A small image classifier, trained from scratch.
Model: norm layernorm, widths [48, 96, 192].
Training: soap at rate 0.0016, 10100 steps, batches of 128, held-out accuracy 37%.
Rows from expert 3 of block 5, named by matrix and row number. Rows with one number belong to one neuron. Each number is 128 + 24 x the weight over its row's rms, rounded and kept within 0 to 255. All counts start at 0. Numbers have three digits each. After the name is the row's rms in percent of the matrix's.
# gate: expert gate (model.blocks.5.mlp.gate, 16x96x96), inputs 0-95
# up: expert up (model.blocks.5.mlp.up, 16x96x96), inputs 0-95
# down: expert down (model.blocks.5.mlp.down, 16x96x96, transposed), outputs 0-95
gate.10 088:164123137101145149126144136138144124150143140141155129136094100146128142122107126127097140090102124137173099153141110127123101129161130114157102119126117144100059170100107132152117130166209146112114105133156155071112149094163137119134104081160117134170121111123157136125156129152148145131
up.10 092:091114104164125081118097161121111122100074140138150160095142141125142150117136124126144123130157127159113112106140145121115174142139148117151141138138116132153179105172145112096166098106110085138136189158110100165121093160094141145134139145107128100114116128150087110138088142111136106099
down.10 091:123156100170134092094105155117158134151145118120094115116111173142125119174134089120090141128148116118131148164166119130115127112155167077140129167141162117103144165163150172094142134125129133112128135144142126112145089135149155121144111108165136124101124109130076099156105096136069128136
gate.11 105:079128162132141111144105142158124135188111126124146100140128139161101110143133166131137162131125122143132091142147130140149121142130138193130100151128147157119175134132154117136117123085133073114160148137129111124143108125100064134142154170119105096119153092079110166134111116159118122092
up.11 103:098119150106153102158114147154127141191100129126149132135159143189108116140144166122132163144113115146146079132138157132137112154132145189120119159144115146114173123137150098132103115090119076118150173143122137146119130127097090112129157180113118108131143094089113142133109113153131134097
down.11 115:117159090131138127107118096145153140148137199113138122100170135175128088138138099113182100153119168128123125131151134108144142100148165167097083113096148146102096127106141126150100130131104145143122131126170107162124140151128126141123123153080137120140136114131131144130121191148155108087
gate.12 078:080110153124152155136136097145124099157127130148152126114097147108112124157124121111107135109096101159123146143142102125165179161114112142123135147097090109149119115164147121098122109148119168145152140098121153120167104184115141161163118128117103143098126138129131195114183148140137153083
up.12 081:124140088145134101102100161132148144085159128132105121115150148155165130085106141119168116141123117097119139177153146134081098110143151112117113093141150133101122151108109112157118167096136096121107143140144095143110146073147103087117127106139151129170142112127116096160092102113113080155
down.12 075:117108123096118105108093140154116165168102137130175126144140130109156158157166117141174128062167115108127168119121114119161160150105069126099094118117134176101129114122114139133150128119106128111114122131116125164114127170140118134137138120118171087126160132166106095124130112145156150094
gate.13 095:126102120120106081131161101111134147097132142148163141105130139124106123125128145115151137107109170098078089126131143135140092132186105113163130154124099104131138130133157122126122100133125138146143119147134087105125147100093094112123133184130132111143054153156172131115161124160097160086
up.13 099:118074140106083096125136121111105121093133138129162120111149151122105108158144155129158124104108125107094102136139125136135127128176112104157113158108112109134175140138137132133136107142100121147153117126150046077147151116092096145121134175129129096134090133158131137096159115141111139074
down.13 085:075151115149091147134143101100099122175123094151061136104133138083109122094114130121133121129117139137146119124132089115129103108156142133138127134119108090149101166114100131129138123118143098119171138097149196118110157127096125108115102086145162142126154100151135157084166143131138146105
gate.14 075:118118121141122138122123123165135113110139151095171142161115116082151125157093190138118127132093123121127111095136134130127117145123092145130130081154121163086158112125151128151134130126122114162119165137119165099140136119097116117132123131101098119141170119139118155176092124168146162042
up.14 074:133155129106134106130108124110108145143093122152141106111123133145105151112155094131136163134155127102151118159111115096149100149138125106130123175097126113176124148124090112121161132129108147073155101130112119130112082140143132153106138125130135124096105097129092136084138129047130088197
down.14 073:119134099119132096137115126096075138191103124147119106108136129071153147103159102125149130152104072131098131120116110128141123132172094070141102135185133138130152116114135138144117126165115130152083144146108062117131130111132142140119117154105109129154089125128114102114146112131155133166
gate.15 090:091121133135130118126125118173093182130119109128142119083153167162180146118139134129107131135130067125094168122137127103106113130118140132148126153120137111175144170146089103088147112131084117096164118128155135160139113127135122150132097065099130127163136088149144100126136121144135165130
up.15 087:181109146084083170124127129087117130118120108112171133152129098119133126165119127138143132128118162150126131142131121132135165116095103126105144107137142094132099155120135097130112139116147110126156124148110090156128162180102145181113110096128144103093120113126186099147101175175108159128
down.15 083:161087104150139104172120116156092098079159120168071138126164085135103102119144125119087088118151101123116106141118135135123111100110145134160127113112113152129140107136180116111119129113072087152128104108180139122117098124140096132139105148151106150127119123155127107139100130137088111145
gate.16 070:093104131106116097173133122173096111122166149125089138139115137130091157126109112134124079113145121116133136141171124150093150122115095097125108094127117109153101139114137162064142133141193149140165144134126127138104114153102145103178145085114153117161140123171140132134142133131097156139
up.16 083:099116127120135131093105104152116085090124113129127127117125112120121116127149101128141127136072139121112117102137118047103152114091120141120148095134158160124140149113180071154153120100107107142154104102137121157110153122126092151122113188105156143083103151144126123119095160129146102120
down.16 085:118098167138131149151141075162184200123121135136142124167128092128119111104128095121122120144102098148136111101141159113092098128133115069153153096137153145170134094135145122145107110120157122135121155160110111101178137172138151147126116136121134118074118127109116117091118123119136126107
gate.17 086:161111087136122156157134109173153127141138081146139124153115114108170165103125122127106086162106119109109120140124128094088118125133070135130145122101162148143157103119161070148140145128123123153137126130154143136173103122108101145150152155139102106100121122119201114117104092103119118115
up.17 089:109126134106153109098117147075109108111150149154099138100138154159068086145132114148158157090148125162141133122147160172160136129130164115133098147172086107106095136118130166103136105137157117122151160109115120129081130123146152137082128141118135164169142141140087125134161139140113118146
down.17 087:112140154170112100171161132100114114135121125154126141107143146125139119177112163140162114123132142187086150148095158128173147147142109115088156102117142110140103084139114161117133151158127127100086177154119120102175159160136139155121138098138107122108109144130128123147112107098128079128
gate.18 075:094069098112156113126129145150116136172124125157138120177124148090126104132147119144172098167146121122155104142150123136118159123111121052128154105111125130124085151119114139116141156096136102076139109133112139084146118129119123168082152121079140100137169135112138113114102135136134119149
up.18 082:099056107140145116124137143148118125152118137154137108172108124067124127114136129137163103156152114101165099123159118149122134127122099076114149111109114118114080143104082126099139138106147112067135097131139160098137130124133114171088161136086126083134165127130135121106115143134136139139
down.18 074:139118120114130156121135129156131130140108137135130120108142156103144172137154143144105148117095106109155139127126109150155140126102070128093138131162163126084115137079108123103125137192176140126122086141127135125098170161099109172104138129113123128108150159120129134201105170121145160153
gate.19 109:178139153113136109088134121146124118120138105102145153133115120107160080114099102088136085158101104147076112094078142158174102112166135094090131126136095129174116105127110118112115138090121121115100107142134130132113108108111134118119087149138139136094145108159120091131080105138131097111
up.19 103:202142152098121127101124139152127131111145093106141143135094114131167083119103091098137098172108118166084096094110156176170105137162112095123134111166092111180104110103114126125120142116119113124114122138133117162126098137139134138122093160132150122121149110137142088146102111142132115115
down.19 090:142129108076128144177135143127150146133100158161119127150107151111148113146145114134163167117094070107154142104117141141176135130105115135143099071138114126140134096150110126136097077134106091126119114148169110101142137153134113111083116105109164083163127110127109122089107098142132158126
gate.20 076:098138125105150116150083157053148089160135148123139130153117116096154122097148121104171136118101138128110123133129175126140152137123090096119128145121090110147103100123157135099112116103156143134106064121152130107108140118111095150174098102115115141142158073138159145125120123164133130113
up.20 081:161137123131108160135104154170130193075123106132131112112123135151148152151146134113094138126113121151125124131114102082153124120119191161129118138113128124123147160086091158175157124107148141115115123159140146095151118169144156142093121103143135143139126120094141126138145172068107094132
down.20 068:168092117108141100140122145150142162111135120157143145137144152160166076155093105155151076098150132129157153133161127110091159144125084140144121134161141085154148144120105126091145129127104114078130145127147108096104120090110156114097121119100138096099137135143140124135138114149090114076
gate.21 090:121093138125107125141101137152137146130134117167115113128124122103148122129137121119094120111123094105135125099144136181080130135099120133142131047154136125117149153120108107136169105119150096131034107140129105099084098186123147143095147110132131137121158138147135165137123108098127117117
up.21 087:148147134106161165117115117125151107117103155086152110129089067141120139135135137111135126175115173116104152145093118071140112127121089128083092189124115124131104134148103120117136130101134166134158113125121144182165133110106114114170098106106102108109098112150104135126142108159120127115
down.21 087:145141132105098100110142134089107161145133151150069087111124126143133104105108157156077103158133102088153093135156136154132132096101125119160148145094146130120078116141112111111129116115110146110143176131108136134100133114118126084128146119136153150140135163134132117084185165094168127139
gate.22 105:082160156149109063129102142122149137155099108113145120159117136069112149157083116101116110087111151134135133132162157127170141144121083129130091088143125128135136130158098119085140127172143144146134155133133088115108122082131130092121115121122112095125119153155138110133138070113114113124
up.22 106:121159109113165154126119122110122139114114163171138112127138115137117103139155089130127148120109138142148085158114109157122090127112109133132136147110098145158121114169092166165081105120158131097149128089148160119155149092109194139176152130132132167170115113131138150102124181123145127154
down.22 110:131119106150124091116141165136101097127095166158154125109115150124114146184120138112130124131102130143107133186191128147130153085136148124178175128103075151088151113144104134124138117117109087117120095109125147101135146118111093122168122092145083125111098125125103120136114146127162113131
gate.23 070:120158083082167132135118140132150114074110103086156106158134135140154078143132158116159153132113150104144104115096136123131120121108105088111118090109109129140124124092055092136140146103112116136129129130140114150111176134163142169121112106151109178126109123155088109145117150137115124145
up.23 071:093155110094147120126119132129161121085113111092145114126133144127133109135140139112180135146122140126155106125093117111131088133083113136121118107111102141157126124077049082117133108080135112133158133112133127140100167159140154140133127103146140169128111134172068109170109161140121121139
down.23 073:122127142132117087154143124112127117115140114099079100130112165122100115127139132164202128146128120107155053141116113119101183135119090095149139131137174119135123156108112155122112124156088135127114107145173134122152134114132147097144168097118127135123131157117102114126139066129086130126
gate.24 144:130108130107102145117143145156094128148082155141142146110110147140142131147112152146125135055103164143151079140116122129118113142133143120115142134145127143105111150104198117144091117123132132116142090115148102118140140100115174135121107177132129106138117111157204126097135073099155123137
up.24 132:143128137101136147102132129163101146130093159140152131110132152202152124151110152162135142078121156147124095134116117116131088134123142097127156164153149143103114136096206128137104122111151130099131090122141140122131114137107134100126115174117141109105102114166188108104127085110122137128
down.24 118:120126094131144136114136139092119161139114134117070175132093167150128112171156149148121120126135110119161144148122085148148144146125099119153121127154190135153106180088108084123151132131109149121114124125150119178083135125132141096134134099112146138109092110164105142164113099106104157104
gate.25 116:099105117157103136103115080150109147139131128165100128111145135095119162146136167103154119148155065132108148134118139137117163115144081167143133126151156123076113121129111086130098122142107141170106097138150140144150132116093126109158120131147138101147121108162082161160094137144107160088
up.25 110:126108161128131131140163181109114095138107107075150105141150122176137110100100126142135151115127166129134140119131085122125089165093155119124168137088099131151111113118147173128107139141140143081111156101119121120100163106170138150108130131162118100118142126111161092090166112096153130158
down.25 109:124098116139144132164122146096083097131121109092129123151134169112160123184131086093146125144110114110121115116108136098138076138069157141105121117132176195142103149153128161117114092149143123104117169153150108131159124129117159127115114128133101131125145138099138107129115128115119072099
gate.26 119:156125153107088109139126150122142154130122140112131113112156177124095088153079134151135141137074124099135104143143146106127107129134130114110104114134097129148135168118079131114143113117149138134084135150149143157190113146112094123082113147171131129128130154120159087121123152074146108182
up.26 115:095134113146178143128132111129115096125139120135135144143109075129155169094180128106117113114181132161123153116110105148131153127124135138142148143123159124107125092142178124138103133134108132116171129101113104096066142114150161133175140112098131122133120107129104162133130104188098150079
down.26 103:174103131091131117164124103120118128171105140130141113135148141178100143157122105166144115111139168134129120116113157155115109119090136141156139130167165129099199131117120120112131104078155104094117089075131131083097124147138117144143120093131116142124118100159112162116160156144145150111
gate.27 122:162090142155143109145167089128141133171138102097164118098143123132144159140167143113154115113122152138140141128141121146127136164085159125152093123100130078155151143108175099142161132109131159118111212142111122159163106091144130126163120121164108126122111125105145112148126146136144130160
up.27 121:126085111135090124099095112137107168148093145133145153127081099149072128117131129138109130141129128157091148160092138124138130111164131131116128109129136131149154139160061159126159098132098100116098094142108145144094117121138120090129162125118115120160174173136152166168149134128091122126
down.27 127:094095128148147112119098124174143125150115143110092115120167151128098114100110140118150169139142148135128122148131172139119091153114084128124132130122139139139160082097129128165089136099162132082098134144101142087185101156107135126126108114126124143090151167155087121097089151132099109125
gate.28 097:170126099136125124120130101149106062068099134115065125122129120120122163153131092133099127136134110146111113127136107044138113112127086121150164159126106135122129129138124146103150156087126154109101110121104143147157095158104145133110123151118146155137112134109126130109118101156108170094
up.28 115:149138106124122125133095102205081120066122066143130136148121094132117103164142138119116118113138111109142136119120121080159097119109107097147138106108134141131102146156110107132149135109131120081094115108179094117164134158153116163165121130119136159162168113113137133122117102113117111134
down.28 113:123129118078134104113134142132126095130119143152123149166103149113177090134111090130084103141131099129176134080122112108152113065125159112109116162128097145152093137126159128157120118110089115115186095114157118113163140130139106151146162156135146087152119111124125141171106118140109136139
gate.29 097:110123169143123095154122118127076133126125137133154127118107133164111136159120138137165093174140160093158118140116131120187137154098116121142119131109110125124146134164113156143157155139150097070112110144118168125148138099164171139167154101112136133109081191102124114116141124106114094117
up.29 084:103136078095110130147142118135171136148107123180136122141107162099112094133120081128112106162157172140134135132112129119169114126165094107144082149127105162151133138142110166159140151145108127102099144133121154175140126110164160126132115150181141126070111101120169110140142134119128119150
down.29 088:159186169136143099122133108140109133101147135164179125149150130138091090108110143115159164180144140137110139146104115151116108081153160130109142119106103144119117136097157147135112128160134098133109129095138149175093133142112063107111149089154118126125134092143156111126146108102114146147
gate.30 126:128115153136153084047128133137158115103113182129129107126093164171130109161124083127133133157150166119133135154089099189145107138136118124129134157132121190112117122138111130123109120147169130124095117141118078122134128117125106136144110123125126120116094156165171153135137111115117139095
up.30 120:138131101131135158216127135100101144161142080126127142132166087104126125103138165134117111102123085123138116090168163082126156131126124095123145096113141069158132132133130140128155131120087124108151156116148181139115111127132142132121137126144110115150137112092085091136109150144139122154
down.30 118:136124124104124110112126132156145147106113117094168124126114153133117131146124106115162195094152138121132094127122128148082146177090131095140122169137096124118142092143090126110135167071158105153106102137110127124125138134120109171139141158140135132132160147136108138069113082155137091171
gate.31 102:134160125122144134116109118150179153121127164131118137159113104151157067111169156130155058139165120106108119110162122127108128148141139135131132157142154146177101152118134142092146131119147119127192122117130095150158136131136117119161163188108104123150109159139151121146107124149158122153
up.31 094:140158110124140133115110114155183160101130149139117136153101099145160073113177149132158061142152130104113100110149107142113143146142145137124138152155150144172094152115127148094161118118131119121178128104127091148158136138130125124154162182100102118156103158135136107137108120144151124162
down.31 086:153125124108106080150132164129116154133113108117150085098097190097167097143116125113147187157136144152086130138141112088137113101151149162120105121110156103087142138114135118141150132133132156138119159126116125135143124134122095082181155099140132144164117130096161138153155141139095162136
gate.32 069:124119119129159122176126154126099115123112147117121148144095115139142098180096110131098158159092116130178117143168132106111169158140093123088124111101172126096070147142132114087115148124124129118123078126128142113149150151123168123113132116148141146146114107128169135113137178074126155116
up.32 072:119123112132146124171112146110090111132113139121103124110101128147139133177118115126098155157117102135151118138178151105074198135155109134115143105118161147098111175125116112073121128141114142157121122135116138126127102159128162126146141112149136140176101135138189144127132179079123158123
down.32 081:149129138138143143163126113145128161135149141099142133130145141150112153171127120066111139151125115116182126148160138142151136101101147115168121136166163127143125120167138116095112094118146156099115132171156082146141111155140114125090121175116137169143107144131104143169106094125095108189
gate.33 104:160118135143106134086138159151160159113101080129113156140118095132127126132151117124086106170132151152136093123090129166070139135121078139116143111118141116135125145151088104132145120107154153104148122153132166135173092128105130132175184144126108091113116105134120130125114149096107159090
up.33 111:154103108143118183076102132153162142094118103146097100137126072118146139158109131142114149131153150114112132107107174155059145155147118133103126111126122125131120124123112107147136119125137151113153122142083143119155092130143121130184171138154090121147099074153150127148151150105143143110
down.33 108:139110110065126164128108120191098168111117142147147114149146117143154141102137108155107163116121171106158112137140123120079110077106125126138153110129170100123104156187123137138099123119100107129114151109153142161135159138109117092164122113105168171127112121141137130120133157130102102145
gate.34 101:104117123120131149166107131118126112014122112142127147106112132109124113137109148139138152147159157186128116153160129099140130150125156129126124128160140156104146115162178083147102136149094126105138147092145123119119129157155098166133135106122124091136142142130165118105141133080116123138
up.34 096:142135133131105126110149130162127141248146135120139137139151119153129145117145132130141133104092100081123127104102131156124130097135077133136121134099140103128135145095082164130158120098152137147131121167125141147151109093101131104121123147142151134137092123144109157155115152168146162103
down.34 110:110118169055109075146146095107124115134130125165129132116088101096138149098151131126176137129167078131146123156119102114118134097134140111093147141130108127134171131163128126148086141149118122122173145107119116136113146106103115116095098092118120114143167137174097152102096151140145148116
gate.35 116:099119108159133163115116104101152142188089135114145171110150100129149113137098130118141118098130139132093154142157120111095120119115109116128132102141167117139119120147132092098123129130084173101114192116071170114106133106097102097106119129116129093103165122162127112091141096110107139133
up.35 116:147140132075158121172125115093131122127118150132127096121117131157109152136169093133078124139160122149121131123086156128134079147096125107131151163109109143166134150151107151196130114093131103167121107133168131125105131145153126133139183102108089131151153148129139139179137151126117147100
down.35 111:105108110142127053138147155132136138150126140150131154159105121102111102144091094167131163120103177144125123142130090158141085130113152127121139101098122103098136138133180176149140142114118128131093142114090146135102149170148101091148106133134104164151120140091131102140141135092155124164
gate.36 123:134156154145134148151098179114139135162120134136140147134100101155140130153144110118114074116111144106122127128140089147117154141111132120165173146125128143089144122125112153143062072085146122133123114140109141116139158107104102162104142080088141161134138093112109153077117134106112110089
up.36 123:123113127119133121112155069122102123082132116104119096135156145114120127099129155145140152106127102128157144134127145104157096113151121120081080088116110114170133122124144101089187177172115154127117136113127112128124160146153133110149110147168108097115126169141127112171109113129140178170
down.36 113:151146104192126151136119116132129096122148141105117128093120106132141117116178109138137102114145159109144167116146159189099115147135117104148089123144159111093161117122105156148116122122122144105057117141110142115117112113073136133101152114143184121131152140121097131071111143114143105129
gate.37 118:091132152135113175133144107130121140198087106129143159150153117175133149129176150110154120129123174103120136109154131139144081135115120139123113110161115149146136133098141119193103138117154140103141152090112114109181133138137123134160131120129099128117120110144146145137163161138156187111
up.37 127:085140149139124174135151102103099144168092107129135153117177130156133130134162139093142107141149163119115142112150149146144091148106095142108112141158119126171137130109133096189122134104153137139140176096147143131194133117138113127163153152150099143132100125125151135128148142156133174092
down.37 157:107149138134153144096097084140132139134146158117089161148147137156088100121125090120141117086116144116115103162086137135137129084136176083114084112103158143103107128128148140146123135120123123144091142110168094202142137144116116119137112190106105147139098120114151092134121142139118122123
gate.38 112:129108104106116099139120163172137128104131148093120145108071121123177123140100132125131146100076099098159108153125091116147135109125111126116145149106138073108143133150109094117119164137120139113172122126160122099107105140106126114149114156181134137144117131100096124199143127158124155090
up.38 114:097169117125128176085136109104088169139122116152141112156145136158107111094139139138123086140136146157110148091119151141127142146125189149129118088130119122138119093118152164149152100130132110148101155137124119139153158096167134118134118065115112143117120098123122134069116118093116090168
down.38 104:149152136190136170144118147124122129119105142128142127121114169127143151115097090152138123108124105128127152180108123123145133184167131117113135105110125143099159171153071166089101165186110108103099129114109137113111145140142119143120109118127145110121104123104196117112103121129140161108
gate.39 079:099143141114141127126104104128108152136173183096114134109105077107175147142152147098181092134142086165153149150163135153118144111120135127122106116103101146123144138130104150106128130126132108139161143069156128123151098130185092123108125182143124152140126138132100127096161128150122133101
up.39 079:139104122148112106125149139102160106112096081163135124165137179136081121111106109166071154114109179099103108107106125108139108149132123124145155143145145109137096108123139098148143116138146145118081124178110137134111152119065163128144148072128138110123124128133167142145097127121138122153
down.39 077:113100112119129123102125181162110150110110158112120109102142155141133160087132151131080108173151141125156120108135141151133134118125090089160069120139135144118088089146086123155077160121110114117134139156161109103137102175128144147108131141106131113129114162089170108127126170131147117125
gate.40 151:114135155145098136120118112071116130113112112141088158068134147092181122128151139118127125134088127112157120142088128093122104137143110176123167131131119136125136086142123119087100171166096158134118160128123186125102086134133119121111131164102114133134141147170160118131129094099153130145
up.40 150:113135157150096133130119109071121125114116109132086150069132150093187120130148130114120126133095137113155119134089117092121110144141114183132169131139124133130134087146120128090098175169098159134116163129120178122108088134131115130117119169099109135136143143161155108128124098095152118151
down.40 148:113139093127107145132108163130093136098101127101105147102108166175166140104117138161117126120160194129120127141165132119099114165095110185110176138155139139124093151158099139146132133159141137146148121106142125137139107082134144086133108113135100106154131147135118128097139086134093167109
gate.41 075:110104161127078147135136098112145105103121124161123125111120123128167160146178105129145132147115100149119177077103110127092128132129118130106144092132108137162163177129146106152182139135091137142127141103106126085112142128145178130150105114103123128132114152108077108121146103164120122177
up.41 081:122094172140086104119155116129116115112080142195126121090092131136133178107146126154141124117115121123126158106112132128136147120122103101114149107113112143143130190131188140136181124092123150108123149134113104084124115118119148123141110103123172116120109146119106068124144098144107150163
down.41 076:088122112123142108134137109134102101100162138157148105136162107148129170139142146155152118150142103137147111071135124107081156147122135091079104089131117128132120097099111120148147129135090113107136142127153106140132099118138149144091143028154099127118139119115137106152139105116123082134
gate.42 151:125098122117158094099149145176154145142079123135098108142157109137147105154139116142106115146119148155134148125160098125117110147129177191146132152127125114103093114119159119177085104149111125120116110151130129113166147117120081124135084133125190167124120128173154126096108130151123106120
up.42 158:123106124143166108096122146161139142135097130120103100145153130113150112176092096147125114164101149122130156132163117124111107137133153181128134156098136120104086123150169140153081131148088145110123105142106112116133126123123072090129089124125196149116105112161166104107127107159108132115
down.42 167:104153108125136092107106160117127111102119088117110113150120155120145135164112134143097072124164132113151143088126139134159149100116149193129077098070153148123165160120119106104130132123105117138140157134132119124156122107132090107170122083137125088090119131120106096165129118131122168135
gate.43 118:117161113105113114118130101073142127110162130160090145099116136146146063129095142132130167146117105187121087131129169154123057124132117113127155151121119157134114114129108116146140128178116126145126119117132124120143136090124131133125161147084121160121092128120154096159168082126157111128
up.43 127:109136108089119095132146100083151139106130129185105137100132119127169077105099136131133174151112107185115075125120164166108070135102115109101148151134124121154109116134112102151147131174111134133122111117139127109137129080138150113144153153088130132122109119123137107156142099139167115108
down.43 129:130136133192111114132111128147118122110137129154122127120127147168150113098115172127082131146140159100111154128138167116104126150109112106102117123129114101114170101158145114114111098191150134175154102126111073074146143150099110118081113090120113138153154164099139143131145116130136095113
gate.44 063:113146146125103129172093097157152148162191100129137176154153131116098129148143126117116122147142178093122137161061100108140116135140137128142145141122154131099132133150120136166111130098111100082146135137131188123120126114140155105123137179128116134075110086140144147108132117160126128120
up.44 062:106098140149124113103129140120152162109151150136103117143138137141140078118122121127136148078161106105148156163088167144137092128125075132139129113173130115169128060154140130165157139139151104147124118162102128123135150095141133125117084140117091140112140121159122168137116105112110072158
down.44 062:159134099066117147129141169112118096091130091087129126090114146122080172087134166113126127092137143111151111150146126104112147161142153164132122133086145130113123110132147119147142117136123116154122144111136159125169125125136103150101080064155151119094074102148135131128135139124141102118
gate.45 083:148132140113127133154140137095098153098154150132146151141169146152119081120093098108139146121143115106148095098140167117155098153114143157136110132123153107104151139132142147141064161141139100110112112136112123089132146152111163140087113124144124154156110124097137132187090128200105116105
up.45 080:103116125137117122098118125157151101162097103127112104122089105106129170134161164146110110140116133147107163147105085155099164107145108098127148123136110158155104120126114108126176105117111160146131144124144136167120110094129095115170153128110122103096147127155128135073157126049153138149
down.45 074:145134128147129137136131116090167174119144134056157160104112120138142156156165145084119126102124151133091118127144126151151119153116110134133142128128142153158174139143120148121159165131127124096160155121149139165095088155094098131125123117126116124187139140104144122139093154109056140133
gate.46 068:141122116061115112172118084114129114098092145135121123149123120130156139092114138124129119080104079129125127124139140143136143099112127090157095108087135137128139127149144137131179119128121164100114103146163173145120118097099116151112163123110145144116153130060115137156150188117144101148
up.46 065:135114126140173115130119176150153114114099134166114097115126166148110108124136115151096150183133144133127135112128111145128070090147103186113152130143151107148118105136123146137138115150150108144123158166083126158116126148146114153098181145141138106146106101153075142102122106160098164112
down.46 063:111132128094149115109109126083101149157089089093124129145133136185131165108119155130173141105107125134140144136134120118084111159119155121108140120157112137157109121095120118099176144147107138112151119153148169115130117166157115105071130090134111139129100140128164131141142071107163102165
gate.47 094:144190138126135085114073193128102105126079142153168134127136121102117125133169136136116127164140156110105141092131136131100134140110125104132127112133137135125130109132115172130100144171134171130161109093110077133117156133112077141137145138147083113115097127137085137100149117096145121128
up.47 092:117055103141142168156166094143179113126152110107087096132132141177133152150089138131135130115122107154151148174143119149170124115135142166088115134131147148144123148148134082128154099104120093130122153139123167146141095121139173104135132121107169154129138103127161136163117145148126136129
down.47 095:092115112181133117107135058113103114169156146128133125107128168125154136106103132111113113166067108135136149145129144127130162192099115080147129114152124106125117100142122149111105125157108141101058129099164135151109110109099155122101135102143146140128105119106124107115145123116150133117
gate.48 088:141120164156097105161096151128146120155115119082131130127134129116103104105135093106086149160121136164148157094143122100143165143158119143156121091120150124155136125125112132113179121118084128122110085136077109160115080171131142129117107137176152158130147141116156092122124117133120147071
up.48 089:100143111130107133084160112091139108114176091169103093098072116143114103134099112151140107150187121108114138114102142144125096133106160134133133167107086142109106136141096113122132138119130161106130112181137107178095139108109144109116176112101123104115098138133130110135143147104146095135
down.48 085:182146145089123136166096138127119156129103150150158100092148132099131143097166127139138132139117097140100085171153111102120142135144109115153129092115080109138089091096149123131128142069127141134082097116147138135156115144126139115140164097130152164115125137142096100108144152098170125156
gate.49 085:132126112114117046082118144164184104127096142098141105128123094152151070137173131112073117160125155158127175141145131174157126135117155112099140142142089103116122153123128134148167121130164116105121134118109134154137136107124140124107142125150128093159154142142141143149144140106123127153
up.49 087:114164131161118164178098096090130139123123134155057101165132108122107141139079132123127107140109081120149123110142155091106107084106128133173122140121136157138151077146112172122112131147094152116138146152123106110122132127121132152106135093110117150096139122118096083107125104146128101101
down.49 094:114098134119164092125119127148153134064156121128139140105137138108103128139085145125089142108122122128111142133115137146164100164147159139117137101126122151114121115150089079119094128143147131127139129092136115137084084121139144160108160123119086150074178118101141104177091133162172124136
gate.50 076:073150128095090125179137118127123120101118083128157127124101132164173122127122137090159116129118162119119097128134081145114089108125103164153117144138122089133088122130142115155116144149150149149118060122186153140135132105150143142132114140143118136103115132129106111130145061102112100144
up.50 087:096126122132088100138131130129100122157142081096144119095103141121172120141155134076125144104120119115084131109157102131109088095124110163100123143147098098126126133128142098116139147112146152178104082113170172125111138100174100104134103101134110140116125123156112137163130078123133112171
down.50 085:141128107102114148159140111126139119136107097163120123113080128187168142130128123105150115106184108162142142130141117138134170135147155145117124117121122144154145142173101139173113139138120148127113118099114110174109152096106152110109158197170108114153109138169092169147105119109120139153
gate.51 119:115169124136129035124181112106155104111114123140161110118113119154139133126111127133139127108128099128173100143092129122105100159112171115115151166112124136122101158101122090154106119101140143128117159128145111099190137151122141082144107115133137120168128105164126122094148089118106128128
up.51 132:108142135158127078149143155137137107151106122140158126149115096126133129114118122164161125094114072137157109126128153132098135185068151085099152123079118138129132172114133097136104106121112139116142159104120105109196117156120134151170106107147135134145132090130129133098129110105100114100
down.51 107:145120117188094156080139132122104137102119147142113090139122102115120137139161167104114119111174157169129123153128119126123096092139140104126136147120152137123123123161162084115109123094076116112106156078158090128119153106134080109143074129135121116141106116130142128140125164121168087111
gate.52 094:158125111136129132099125092172131147131116122156099151144081165147158128139122120111107089090134107106130113189137155150144164147149103140137139152098098125143121119162119161122134141099132114126167150123118184102126153151136104076159119141120150117155165175152106154159140152094161134125
up.52 089:064118138126134114158138147074122083099141128083149118126169107104111121162116116153156180112156178099133138096120111134148122108117118110153108115165135146114141116090135152110108104143120123106130104103110102115125126085105106175108137099118107123136109119073155127120084096139106119130
down.52 091:135140085139130127120146123146128123112136161127116167142105149156086106182094099140116100153107104139170135075123119137135169075106147165187138117143144134160102140101125117127146118172131117120140143124141120077186104146156135134141086146121114135158122126118113072133132127133127123102
gate.53 109:135137147151118117115125126137162153132075133093112137110096114124069130146154150150089146113139115139134130115093108173137168124133157154126132142133155151174169137155145099133147116144149123104123099111117102100115130143115160144155158053094106106130141108147121184176116136123096139145
up.53 115:121142132145097098094112139152071121144146115110157152128173166127091129143061166136157129123150086143139107113107163097127125092128140120118138112113110151115104133146097120104102131150121123097113118112156185134140165154136147135169154125112155186116112128112140128099120140117148168163
down.53 119:147127127151098103124116084133138136132135114149120110126147125172119158135141138111104110148146154148124144110129186147097098127125103174153193127162128117124184134106133184115125089128144135124093122072089153150130085130153094092109110107134156153132113109156112126141175109126133131133
gate.54 106:159140097159121128083134125192125179178171146131114102124088153165128179081136153129120156133123102131159146116131130121114131114154124120103167160109150133135093118085107152114127131135136136137122155134113167155107128159092148107180139129138138161106110138140153150132146153137113102103
up.54 103:077132173096133132174117150041137095099088110132144146122163090094131077148112129124114107132135148135097128131125130139129115152088131153155097113134119123114163140172151113148125121130108129114147108134141088094142126110144115154082119120111105099150135108110095105115112100106138156146
down.54 100:110116103135134133154109125148139064152182119098129172141125120127132111138132134129133164114125132121131126114100153113134142109128120154125141168120135088173130137148119144080132081200130140099094152155109139123133113178094144133130165165118150133142136072146181129145092130138103116128